python train.py --model="contrastive image-text model" --translate=0.06 --cutout=0.4 --tokenizer="char" --vocab_size=29 --embed_dim=128 --encoder_norm="rmsnorm" --encoder_activation="geglu" --encoder_fused_qkv=false --encoder_expert_mlp_ratio=0.25 --text_encoder_width=192 --nesterov=true --ema_decay=0.99
Rows from block 7 of the text encoder of a small contrastive image-text model, named by matrix and row number. Rows with one number belong to one neuron. Each number is 500 + 50 x the weight over its row's rms, rounded and kept within 0 to 999. All counts start at 0. Numbers have three digits each. After the name is the row's rms in percent of the matrix's.
After each neuron's rows are labels from the 100 texts, of 14976, where the neuron reaches its highest value: "fires on" is the input token at the peak. Only what is clearly more common there than usual is listed. The data: procedural textures in two colours, tilted and lit.
# fc1: MLP up (text_encoder.blocks.7.mlp.fc1.weight, 768x192), inputs 96-191
# fc2: MLP down (text_encoder.blocks.7.mlp.fc2.weight, 192x768, transposed), outputs 96-191

fc1.385 096:495452511540435483503464447527569475460432470450492438472564462472519555557493516507568568456561434425478576406434633457479511526531410477416499536545506445455452483493425459564477532499448516503523480568427400476503588459470517503566521556546642564520483484552415483511564429407448380487
fc2.385 092:517504431500524538524435470457547547548474494565552375544484468473525520420500503529537519512561608546438508515528475544450481441413479492577533452464531499593571471510487535407470412524580459469542484447551443499491481660503530457391481462442477472435547542523442448582492511575492515562
fires on: "b"; "<end>"

fc1.635 040:464418472493509453501428483583461561505531578528588612532448475479450448449537529509449439524443522564449623527506439452521424578554533469469531540472462508626441538476577490470613456560470443355473494463588414454497532466568529422615436504495543495503452406471551562563467559455509529505
fc2.635 043:483441499459453421503563469475530566537563552576479465501473473384593460506482486465491485553502518494432395473491551516492534526505566526413494445514503600570574513547507497583484500534499515513435453602565458538622550494539451456455485505568464474486625539542557534509551447516448461487
fires on: "c"; "<end>"

fc1.462 129:487368573556510531555432475510461550504537463464502552440524427513541574475496529535463446534436457429534505499517464550527488512474521420552462483497546508552495581489512564482619520584523517467507461508446586443420448424456466556471504466431439555484536453668474502449560481450442561583
fc2.462 106:508488530545417513484483531502481463432462496494554464414510511587499393535614514551491469514529601527490449612563513386496589548554535478516475550416431540520470531530517417489464453389506560502479484535527473485553384464496540466488532404496474462574515506500432453513504558492602512439
fires on: "l"

fc1.410 087:484472485593489539596501515460549466510444494478431430476460531559432467550459437530584511510494497485504467552566576520476480590560447453465522552570451500484526525531483492484479441562462536404459434595378458542603471546507559455468551427506536587447521496564449492451371546380491537514
fc2.410 092:487517600409495553447470576530442453552574485614499497451484531375421475479542583469569487468500441437463411417409497539522557447426525453529518518515535531558479544425453347489549547544417432529494525390556579581562478501493540502465530598500475443471464516571493516566476572453439554545
fires on: "b"; "k"

fc1.751 066:388506557422485538467516414483517501491508491437455417541593478668561549492517467516408556472481475512500509571561452521551522547515466544473419470531464547578535514472558477496484488422477543530453456488526563494530522459520490430529560507493423469473468579406453479456490509514434464539
fc2.751 071:543481487519492481510463506519414557492572524552496555565415576661572544557560484517512384502479407563506494466424445493504572442512536463485525502493543455395497655493528528455567473475495499463474488518556495503524587525426506522466442425526530574504524469528573469529465511533593438498
fires on: "r"

fc1.432 037:525445549481440484514509482549509524593457535561530479554456504492431470599531437570515502558524513573480586489649551539454561563611495539510495502493547600470411496483459522423459511528502422527546557441582467427566493509496414450529441570533576467485470522491396529384511518499503474503
fc2.432 034:465564530454611493558507607488535547532538448547495479563446579432523516553452599505514486537468488455549492446463484533507599451477559530504522539539449377416485413429529530581534488565398549538541470511445519476450450524542498532376576461459385504507520472522532521517486449508506536508
fires on: "b"

fc1.273 126:520448556501433452432606509478480572471533494451481476502488510532495448473463470540428540531419539527441491539495427390509570463529383498504451523492562472528441502487433457584568515551577525473544547467451526552500580544508573529504571518501486499492506474661533538512519507448519545469
fc2.273 127:574487424462541458471535464471558473472467504569545453482560455408583544491498483440519551419537459552555497393503531512523503400479427492481547582495378546562530425554448506504525454476485487568486497498506508554558569411558559461535506568482534553428535604558497429529482576630435465560
fires on: "r"

fc1.48 033:506568480515503506536549475360437515508607444554468507473467530496609467469455512520456545515511614479510529537536534439355634487570479481415542531474568475493416470571543497573477543538463461583610473498543485529529565453520456441480544542516553493497455448527462501607523451531471468468
fc2.48 035:477521480533470494541496383572585451486425478453492463560486474432585449514482504489588522495485418516614458476469406512502453502550560539513493442532442452573516575475428428599493490518467537530446558495466548399494527559441492417489501517531542415549525575403469559482537451451575566439
fires on: "y"

fc1.416 136:592450439423481527535526501478500463510576533529536518520461440458551526478488478481371543426529489487504511581469439460462409423432464431541501453487521557551594552559453495541561439485500437496586509509439502538463488534555482491489522585529421416530473531582491439579552520459475461607
fc2.416 132:475432511495570520511482463588519428420457514447493526549575501561539392565584521470478534432554576520463492482523626581577511585451438477488567556486512480465539502410441492572543507620439478412625489528518491437485440448532495430561479477589417569455563523420519557491480453573522495473
fires on: "b"; "r"; "<end>"; "k"

fc1.144 048:587546515540513504570538510524568591483559453592493466500505452441508466496420469481528478495433518494527517524472520598535434537545457449504548514562564541519570495459468462467425537548460557569444356561499426559490517544441486522506481434450469486466519382567481568471464541423533474533
fc2.144 041:380469537471434483474569532547518573601523476537433438582466420405524490523513512542458499501485529456494507535502417527498535462405455523471457511473477533470472478453551502548519469564420426574557546503508472477529480403460513461509530587397544452502527541519597520522464422546466463544
fires on: "b"

fc1.152 142:461553546397439451461528578526526563466585435473535435570508569529494500624466598518528505442521481485478524531461476399512555566462507500486499467539525506520536511461515521483501539553508504564566526536508439497497409550552469550564522539479437495409550412488421515412518449470523493551
fc2.152 133:546509518507553470458421403520436593542511557586482547451521498502471482493540355529470484566558478443520590548481483500453494496540582476554504457507496511517428372600500507468483509506570447502486438512547546499488523486484531390556476465553601531580544448461590583472440504558523535552
fires on: "l"; "i"; "<end>"

fc1.520 061:442506602516463537535473535595463532467522400423424492488475595443491540465510454444487493471519513529488472567453535564474490529519550522494461492559531562502559463498496519475436499483521543494515545597474476486515481481553510476476532460482547550462441438507445384482475442427437540429
fc2.520 061:536567386533535430449521520506464499478582549552537506443451441471505486481435537527462539560488467544496499452474510527504455524577504365528577599486540554544521484493473474573515524535438452438604472467568407479414496477486524433481543500522508527507515499509490491471499535613517577494
fires on: "c"; "<end>"

fc1.397 172:479561568555480408562531557375517426503510534529511554442514589424440486468455511459466479454488519509467471483593520464485469507561512494508539563471474450566517477479503509571580574412412457386414482578497510495442494497522524509505487516467508464517573544472467533520509519459402445553
fc2.397 167:523464528476539550501476483579492552540466515630474402454492499540567505431602515516473446533494494453482468488514466588487456457421479543504538400472507445446471463481518494511440556532600436466530508553403400526570563516515431441532492454503559434487483463494472494546500483565491507518
fires on: " "; "<end>"

fc1.459 064:590525450458540578569433476476481515515467498430487527415467592534454486501555448571477530446443419399429536513509538408555441453533493558511596557412464450476509534463451537485489486433543489507436525519430479518411520544426495464545532566442491492477417577466448512527442525538535560507
fc2.459 069:532504490500507491485535558472492529474455501495496531529461499452494460513546488417504506508547619505527523549465566565488429515466513449581516496496544561439427532497484393566478499444514553600536567404477431479563503529571562450435480425474516422466567496472451522498611404504486557373
fires on: "e"

fc1.13 057:594555493445434517446565477520471482516489454501490454514505436637535502517484436499489562464461542442483411498416545477468481486629481536430450501477540476510447495566484535432424496440504518495551500453424497573528528534461546545456525517560547484549509576397406564581462569446479502448
fc2.13 059:470533546536507440542521613592533493566504457464553565442492489482446466514504478495511470547432522390465584456507451514586541490429510435531537456441507653547526505471521556511563489509472544527551539469475493481516528582457487474468536473556603524476548536465498493476452542534476578548
fires on: "c"; "<end>"

fc1.586 102:454339453574542455570451495494488438493463541449455375488494504458518544399452441547559597501467449449556490534538520592451459397534498413482486485454468469565506539543553572532465521480545610569476462500399518470381458501435542475495474534455572452570527461551549499557486518583440414506
fc2.586 089:565488520534557463482535536493560557500490471550534580543423452442520539445551511536569425434477508537539540474471360444517562489505525474573510539525552537440463551502578543457519400536482420552465453504542372496555383549469434499458523440448454511377532580500482488513592493375469628467
fires on: "u"; "d"; "<end>"; "s"

fc1.685 096:514508497518457492488442561508503434539550453493445448479504516537488395495563459416429541480578591446354492439531519560488542488557505458472581586491541447488506548455532475492476531626513489461525520506572510510516451507580555489568556479507485463544512524538539481438420432543483513478
fc2.685 097:529468552576448549489470456432506441546484574402514386400516462412495492535645593466452503497491550464507517479503560501547493483558439585487551446537489563545527448508433494540564503395513548543427586577403517569477546562525511460517515499462413460541547505529508449427502542446494511471
fires on: "e"; "x"

fc1.638 092:479451533469503452515462569578464395498556513495504558538426546602560526502493418578480463555487442501459424529501405532461506513517488528433491565506473505499413464486463479471500530468546487565497489562499518451534542458506383481496511482578548503530409438556512524619508514488485493496
fc2.638 095:455509531475518574465469498531424530527469477562407507467513459587518456433499555442518572621573517422463448452531430450504455563406393515491530519484532409484509500504582561539529446547482476575564508482501554478485431489577469523518556517460606558475532523414539520500513473468572511501
fires on: " "; "d"

fc1.465 057:521492445530488417483431462477479522583533361516467521481515488497583569476511488496538452498593441512537513467509570487424550542472390480499465442553508454587552556477423490546574489587489490445415464517501495466465432600341395494514465458552534522441445486564509478511475512502527500490
fc2.465 054:512484521474460521370530507501545536448434495560564491624510361477515519496459529490530495436431538569539387450494476530450438465522457432436515468545561465525421558472487364561450485448451509492529518512572438476550563443481547482437440567475467528531489537487553511467557517503486467476
fires on: "y"

fc1.74 096:505482507404455552578479489398483553445438427493475517538540493542435471477522497531420503453458489445469495430473485500564508558473479598524393473467491533470447457465524554502569531485554411474503532526557440528533454501618577528487499506523435514531544509548525492534526524515532524420
fc2.74 096:557473464601460605511528475526437496445426545487527387488505503562490549499445497545499476538584521577513524620547525434539523424534477460550510454481565484485474533578502494449517507472462475491479482489546364460456543438448433527549585544464489392497482503470487499553532582503548501501
fires on: "o"

fc1.278 056:493435503573466531507457505473469477578469438598424448547528453559541545501528437557522488538441473467469517437472519514469579572535542505488554500530467486525520482512527427427500467481477483539525517378462437528551450452530558501501391481442516407530493574534437513394474505570508534517
fc2.278 054:465518535431545475445566454470611466495534496414475533414468422471479478524456548537532475481524520509439590547462565481490486469485514587471518549587465490555470505481430512613540577462449569483450486571497597409536477594435405450579574534627442539466560439539538597524513551575473571560
fires on: "u"

fc1.731 048:454469566496423527509464517439492455461538461603645529473473543531499404587521419530406541623534616593487485507524580495541571590453461526432553570489453573455445490408484517465449463578468539462574418454467533486590469439489519534512495524487485485494557381443525577450485453504495376518
fc2.731 044:458603529539578458425599490564453498477548523337578429565525539476494524533546518510556382469431500480496423508491518405510471568484603538557510384559417485508577559426449422527536572560509537513503548476472369452534539552473536467434489524478506486489509470462478536560504523501524544459
fires on: "m"

fc1.735 041:511471535489469533584526458368404487463634458568509495412540567533458488516584493536466521509561554612535431530511485428617552492505539425526380517493429471468503495510553425521493401533522488511570428484585485520474427578520483496412551429489564385518524475513481584507534560550470523502
fc2.735 041:460422495424540548486454500551527475539480533467440460657564487522419508575428547485477481502596567518441510522553494514456477471479558531489476547431537508411400463425483515527459571547542459514578570459511471529506470387467538546482431521505445601474488592470465451493550441524552514469
fires on: "<end>"

fc1.550 114:507413512495512520509489547496627520457569552482533502477533520413439462525490490559509509601492435591521640479536561452526447611496446574517522470517491541550496521509486540506457505519541491409491578487517441537437585482524440491458496543619461475532467473526461564454443505446486491505
fc2.550 108:517518447522509573499542545483532515441490428506487564429479473547495522463508461498581464451524486460541567435511569555515524474449587511429485496549513441415493496460482524523518520487473516482574529435489531438493479503523473540529614475361446533465523492572548582516452509492541578452
fires on: "o"

fc1.630 133:505466472446515392567623519498493511451546543508482503432437581540461411491525595514562501533466532519563439484454580554584504410479489568502475543513454472504583478441545580574490549444483495440559477458570538524519527442605531475536511572538481519501594531437541492462479527543421519527
fc2.630 133:481558476493444555511509519470493448496533532511526465379518435569488569385478468443456461441482574451461520472463508471517517520577443454407534523569510445540432457525505591514484437583479484463525555531529464589530618498451504532532540490478468453517485509524483503447487502559511539561
fires on: "o"

fc1.124 090:511481437388533442536429422507488477429576458598522461581510610485440506468499454516486542510567425506506520574529583494560561459463514475505592482490487450556503470469462481487447525507483526428550431486587564458451594525449516540547373462616475472564579534548620551555626537500555402438
fc2.124 081:494483528484469489410493529429569532468513477473469583451513467411576520515517578505441472496526563423521513441581426449546434454466519509478496530550492514393558455488497479518571477538511502479440536563534598512529490535441528398504519556534464505589480474500469476436544572494500458567
fires on: "i"

fc1.501 174:461487450440507469513463578446456415494493498438554479440483474616496438537518391552435507447456479496479604646538455497428483499491493542498461567497485466477502524505547476414527523486506530588442579500506433408453474556505479470517445522626581419566485498477494562533439496593473543519
fc2.501 179:504506412487458449436423488533506479621537506584477496488512461458474578588567471432431464504637474386540507552505546512470391529547541567540468507520495525453535504471424456501470511418538421573469480438502497549451383489500552481461450482509531584555476577439441513530555421532548495503
fires on: "<end>"; "m"; "b"

fc1.87 098:428530435527485449527550496499457479418531548507562488524584609467491438482512434492514529452527531542488458478488581452567467499523504513464499517476485556573532469394518548514569468548569456499539506530564462552519566587498502541436650546608488522440428504497475475512502531469463482495
fc2.87 108:468456434447433511515458485524458491468511517473469428557401549519583591544556549502459447587516441463518486565556424483532468527587459551529473527425534524488419518587499577464557540425485578429538540446420507479522504574455575519549415548450485458502524541460533429514487538549478488590
fires on: "y"

fc1.418 056:436462439503569431475518451479500615489535618481404513419453511514580513468529371391493448548495456585462478608519519568421570430481556549486500434544412481537480491554552481460482463550487487556560525426602524515529498559455539492519549460514507573472485479610493529520530509519383500488
fc2.418 063:457524494430587491654476478488477497550512489452486517548518477554539471513447584569550543541488495500655493527498433545473575527506540584559447460503561450552476554502497390595472544529525445486443580444478482502481501458482524515509447482435457489436496519482553553433504439599598550464
fires on: "y"

fc1.449 072:535476438498415505531626483506522462467528491509534460528515457480571579585494443458566435489532437476511493512520464508517426489520522511449517556495439421538519531523448474516601454507480448498518458528574491558467537444443553450483526476491480527450490427513501511487467592508547463555
fc2.449 082:481506470534510534512530479491446510551490589520486555458588468507515537499483529464544574600445542535499502506500459445487477499482458479520483524354492513425539431491504446510532466469477474481503488472462561576494450506386550496525467472579489445544565638617529549354476513529514506450
fires on: "r"; "p"

fc1.694 091:563485489504529462569604433519366491493487448461482596480390440516609495540467423522466442421524452474493544486457485538450553472449460530509636558573511480505463494538538603439547520462434434483584437497507464506523497611502560571473511478426456457575524480485445543476509434469414518482
fc2.694 080:478442566479477507448510520553527476605536520597615466478515508528432444523553562540465524492510430471463463441510554505456438535537406524489391441412549502470505464492457555558484523608486561515571475454539486495487450511455466536530462513557540513472440490473412515484509530462481465472
fires on: "k"; "<end>"

fc1.676 088:555499455502484517442527442462514479516398459486476440491593594500594465474526555498495475477532446544466517533519456418518419369530529445523510500484516479449437484502429475559566464453529428451590531478553504519510565542437510571503563500533528481522514516551489590430516512559501412449
fc2.676 082:457464447531455426543464470472457501466488529552479503448461538609422570555456479537677483453502528605544462572472443576519535465519479561481526508460564492496413530553565435483469516426460529472339486512517482444381509495483591519512531532501511526424512532378452529577489542453455545442
fires on: "k"; "<end>"; "b"

fc1.754 077:490443543466504518533467510503380575482384489421520487552476504482514469475552520478581513581575517434434462478417381502534421521565578574475524452518559463501482521580491548467525511469490419449484523470486572433525499554532481469505439549512548558526498595551485469511488645492633388515
fc2.754 075:449555500559486471545589588508457534482587440561443574460461505445407411444642515442572493586455530518589454625574510455460601507582508475593578494477391522575489552490532460460500565502504522460516544462490422473416501572509486564401531488438507521533486490483424445570431486499456508473
fires on: "n"

fc1.496 031:614533536453406552468480567411513490582517397506486469435496617520505527435480447619546636437416413501538543543520487517452491499530405422479553488530498593511525523436483542593563532522506424472450523502504510501518572491521426503540520461518509481570497442503499523543503435529525395479
fc2.496 032:346437486519562516492565441458503505450532498528557489565499424441505466543554510430475406651513510491459501527502485483532480487577547533457443485458448472492481537481532432549485428465492586541566525527566488460499431519413531532427469526515469473525555529599436503484536512426526582399
fires on: "n"; "s"

fc1.545 093:483469541528405542462508447428510449593516465496552492478552506555537560559564503526449468375543482543547514531527548589502465502574457531507472577389515478556438484504417503515515432587519437501510562590430511493484476558495504490555467543568588382452479558556474543525417601438405595412
fc2.545 088:574489457517467461531368490535454608546502519559508503459482431389475566560472488416463490592436585544613475560401490468478521475570578489439492470494523553471540514501491536458456512450451503454549526469494507479552448414439617480507423437481494513594507456464509601488515421500457482548
fires on: "b"; "<end>"; "k"

fc1.54 091:476448509523470532467490412497532404496411502573463409558479493552544528490505550413394434408519510469447546627459472535513462385577574399496493527551596489425546512481507502557548482471437416481479555505539496549569507456487522481525482538391496478507506478470488487528541462494427493518
fc2.54 108:402538493488418511556580448484480504479540634538478509483467537423482528541487474486488624590561543487566548476555524542508444529481589455502487432556495455504574359521529503452385446565476523522503417396529502556483499494520483605467530490504578422514475574552511542563392498479432444564
fires on: "c"; "<end>"; "o"

fc1.53 096:548559444511491556510542500454544554501587538522466473551406469477446517634557565500524519405492493477392477532486492570479545642474481562467529520419459450503474567429565456425428538530544442445507509467551547429479483530423565449504503506476509399563565500579517521442476417529453453502
fc2.53 106:588486504547495499447501454534562491540544532337643518452543596454413569460447497447410556488480490507500492507443548501539387423511450499473586530529512545476450556510450371587480510484532499449457457442544491487525509506479421486452553512511481457536481504524535593498477518472513566449
fires on: "e"; " "

fc1.304 054:586425523404530586600496550487534493493493532485483561491512576503555550510541480477474482533496478470403462394504567550442416431473438463604437528466530447504483453534475502554559477475392491549412494478414573510476497493505526512480454517449526531527518477509507468538547547340461583509
fc2.304 057:518557533450592459506529503448440447541512506418595458472459431470533531493490580574523447509525640527488556417500459473379541517517493515478569503528445476551570546433484440548427418552505543477481499570427520478475468384468566448476547457515495475587531537517521493526442511471498543487
fires on: "l"

fc1.327 084:564467488498576588467516538492523552473548503599440573523488538543406501635547409531565518517476539474389607466400514393527560515450470479444476556509422452500514494463542511565548520515462480531513600511512464516409446484501480509529598461404536432511490469561494582513404496479560504522
fc2.327 086:569437505612499527469497521548492483524508520507492530501502511466505549407464559446500491505486488403548526585461471576521381519422515615533443489505547484583435594488407413476488530573509468362536406496517579487439529524539501493544371496548477509521519495493586531485498504481403479443
fires on: "i"; "<end>"

fc1.392 079:563443470486564424496609478508491616519555494555532555535461494498465488641502566522555546493466510534432565566552472517430437481494446459541471515547443425453482521525554477497591501468548447514478509467491446435497550450451465522564548514453426580575481452520559463401533528460403438571
fc2.392 099:497497519568488445527615578424464535559562501522473465495465519458414525504479483535410453513437444466580398455518475467491541507508576478551460522542415532576533482566538476420536413587457355467540447490543439491515447587443446462547516510551428540566424482526464560602531484528451547537
fires on: " "

fc1.16 109:534490425468476509535535444371424478447502434468507442491478570520484472509462537514574571522489511488464501539444458504492430503500494454493438541593483441483490553549491555505437400511451502432443561564540500564431526464377526542568452514538604540512575518513398523506532399556581591478
fc2.16 096:519426437499488539436368507512511474564461531539526462566498523536474502470540535461443464619491489474454535445502471483500500509483604557529514576428505541500453499481555442532530479475481548519584547460537517470579379478557465462464503555614463411496407384494560399442475467489495442524
fires on: "u"; "m"

fc1.571 190:585498447514371529471443549450489400448491570535436526568481484480382391506503387486528606523522459425515499530471527487515510537440525544545607542543488413561528522553488512474392558524394531496487554630509480468473547431533479478425462530442529473445472427574591520533504541475549421452
fc2.571 207:431448544481478435566491502519497630493508505590513604595400484400501491489461424468539522541544583539516511545443547450455538431558526523551529524527468511537543439485543442455549571552522504454459551457473521455465447438482446492550464462546513478523504477512464494578575499500506583594
fires on: "n"

fc1.460 113:503499415492487533456564493516573457476478475472558497477542440624524504529533547430421611403472588521480575500479556478363450469486471537548552490459505488568530481504473573485491573498483505532419534515484496589533446465477565505523481515530484442557387510572470568517557541491386548477
fc2.460 123:547532546509432547406495435517498556477510557572463580544499513461512387391610465497488458469487424573550487490486568399504459433477562546501577621523471583457567507524392563460531475499620410622451508476440441466599449469467462378496476479523487505536498514497517447523469453570575549419
fires on: "u"; "<end>"

fc1.695 139:544480452553522470598528537472522549466609490580427460531526515495424539483520513602507540473410447516478438468493545576487461548479450624495553520499509452534488432502434501494507523422495536549461467434472480528506465503620520444428444563402499559505455498591499460534513411475524484505
fc2.695 148:553546518462560636511539587524384567439539477420526564447500574382545461511475515619465510555534433534535496554475525456449430531482492481641479482478473479533482469477542490493489522577524534467535568529512505538466490458403482528519460469594476587456528475424500468552593431473408523460
fires on: "c"; "<end>"

fc1.89 174:578539541505469451427477541531463532527518457495531505519362473495501444502545576412491496478544552462449640475537482447565543457554434527530462519534485477529385537532465526411473599403503500535634481511564456521455588573442608522572522582485584393554492404531566524484571500544526518498
fc2.89 183:526527510541535508537443590517537514431517537492395465503503515513479406403536516584569551601481482518436502494518469515556516550545483471479520394486518511488490414476507462428441566562548376540512413573569537554502584462492452530543504495432462600529508417505607494477469446586522577504
fires on: " "; "<end>"; "d"

fc1.26 132:492535463441486565463520564458532478606481486525536490527468441565516546485484395476435554455506457522496521511488543429562433473528405465480484470474557510493580527379471476460588479459496482452500385500408595539472422574431537488564395501467469451496520468468596525609507398507605462393
fc2.26 135:542499488509570566537429462455526603466553530497379489520424494543539473500565484524508488461507462496599445537381421506486521487464482432530520514584512514487417457512529479506442585534521488575436443450483442479502454533582468466359476364503515463504450455517562454482476438520450575629
fires on: "n"

fc1.675 154:584509457441488527513386471486446486438507460538549529444519448512485538462495499527516562530438537507405561531490450568447416519532519442478475556516485510517436533460457420550391527498450507445607471486589523555550518574568529528463386492516479546517540502538463489442500444601450539549
fc2.675 162:378562534469491525514427495462594459476470516531507563531433503441533568418485509568580592564472458461575470511567497511598525664504502526545477517497573542495491380624430497466485464572498547450472493485566517492513593545486518453480539561506468487470555404542601530479534520481543484515
fires on: "c"; "<end>"

fc1.512 135:484521482483554464549440463485524476575535517525515464515486683511515527580587510454449471555482416459525414449547524479514540535545554427466526544575453529524516451568510508478451521447460463500483520489418559471526512491569472541534559452554472514539443464480434579583519501457537470474
fc2.512 126:442506561590486483480517462485496505507596517493419430511585547502500483480448461504477478424466562539458404556522586411493464468531474568559475531528549477439525458523526398545541515533473407538448484544394454513492505429491619480509462433485499557532442516457484557479437578544434532517
fires on: "<end>"

fc1.537 159:457535434491440418572431522435479445425398466451478573447450501503439510525395501497491468440536473499401585484439498489550522509433510483484519522548553475473547499486619516474451590553531350481489544528474517491479515448498508503532445555388454540472541502558545539490503477422507530491
fc2.537 156:449495543501504458497497520509459513548556580527496435533473484456504521545493504481485562426563591540525456546495514384535576471461569452640543514576519506643608569587452403462562555522445532470480465450537548485442534541516425519477479490552452363539460490491500535496548477453546471542
fires on: "n"; "<end>"

fc1.225 091:439459509439511530569531526505430464403429476424463521547418455469584496460543477347474551555541484522508558546408486421541433480505516476489468457485466484551550506498415586405569525503485529472484520410491453559573525523495503564443492481489492475514485553593491475561519492466550459549
fc2.225 091:465499538566519453514631591498438461523545466487558542473535455549536494473555515512605577544454552396476497565487630511477533576492490469555549525500458569538464546484630477435427470453564469458504448512467444484484454570447364526439486536515538565461506499490471472486462561481512546452
fires on: "n"; "<end>"

fc1.688 139:563423585586499529483528521582586519457420566451438395478530477527506511485461497527470482452595509430499498497439491525406449594535502482489588493512480504469495485402501470432532577532455469543500529520466538498531534444478510463476488418526493555547596391531545486484469431461502461508
fc2.688 157:511509467499512545537471473522404488537492593541538610503409413444456552457479514482573486488527541546439461424441581488524528464529435535548393464585571491534486523569542418462409538525392509525414500462531496569556485536572520474415505473427452532486476481492574485504406559572533420499
fires on: "d"; "<end>"; "r"; "b"

fc1.572 131:536483549472533499500539535522526546456505378549590501508447506653418436507463446523496506428567441411491466509620477448482537599448472486384404449415517459494453593566517526535521441451478561530553576568463581590549433448399489497471538417496499560500486496554554520498509472548437441475
fc2.572 114:475526517538532418531457481536456470481509444492477508496572490508433556452489552506483614523461508495486527399548461473501400407529490514546598540532475534571540506482482418578487557575462456394575439557487537519542563575494449466536523569537514535468491496510534547468507580466509564349
fires on: "l"; "d"

fc1.143 059:430528438558524492546552382440452458497547521528527549513477478443513535507612491474515553505560479460526401445478670469502470469443536444522523545486536506538451478509427526493384473507496528455488432517566516478504541437454470429580557461442496461544498540562377414543546449555471431456
fc2.143 059:500473440386579470529482504479553479548543473500588582563448542436553551563454388509537482500422469552522532533528426524476477574440472524537489484560407471493503511449537480615470504470486494500482528506494513483489476564534537443544406483534489526457551560366472574508498518464477546411
fires on: "y"; "<end>"

fc1.177 137:428475542460468467513570489528599537443524508550495516390450516401487567429577463528560571521524464434520475609537548596485525536432394522504497420545512492466461477576476556436447496466456520416482505538543567538493591525493460440563551392537497480511522452566451470472518525472527563488
fc2.177 142:547625466388513495508475566599439501488425536550361590505426449570483449500407523499501529477539528550473564409462450531641451518515500524574519554481479526398429565417505479539485547467509448557550529482519522539545499495464572489435416591392449505576540485465563492581500517369435532550
fires on: "y"; "<end>"; "b"; "o"

fc1.547 037:475443513461458612588557536478473530386590433544515488487433598456531517619493513518575452638478556487427569468603469363506609463554582586474559516577502535478454518493522503598524518517488491549465464446487560541471448548517451475528480514540457502468534442459519575515545515446530467531
fc2.547 037:408561561488507417462441490522536461532462544604566522538543371507475472535457503484522449445476491489611466512473563584613425441486469525518476490514399538558506448432445549563492432527554491553499522577487452426552492492534475440435523523490514470501509419479477485493434486470484578429
fires on: "m"

fc1.570 128:516466452566517478488456518495345418545554546442514579471533516479448478558516484511451516308463523482451520522539463470552525468521533574486491573542535529547431533455486466474534533506509348549512444431545551433506553508528592482608484465529406465465526534502502427449580541409374521448
fc2.570 131:523529495496622460510526439420499543512533562419525536591512477548513537481494490543571567593568549509457478504525516508528471503459516497417536402480471473536503410489457444499430497479536541517482437510479564495382435428505508578522558448547507471511359535520463490580476420441566511425
fires on: "c"; "k"; "<end>"

fc1.748 044:390527586591482504570466524421525521410558453477534533539495486553507435533463411507582428584550559429462509464495434545497536443424483383487508502467653583468441599556477413488539443511483511476495471516528519520489390511527435483417516429501503484545510570607465566468429563517523474551
fc2.748 044:542427460513492573486488562503490427527452553550426512529468460432537511493469527474406463514434513529626562505513551441482498468481486530504560502535476439443535423445493477511437528469551607437559557510489536439528548457477583443555563552452495504472572448545578485479501511468431480546
fires on: "d"; "<end>"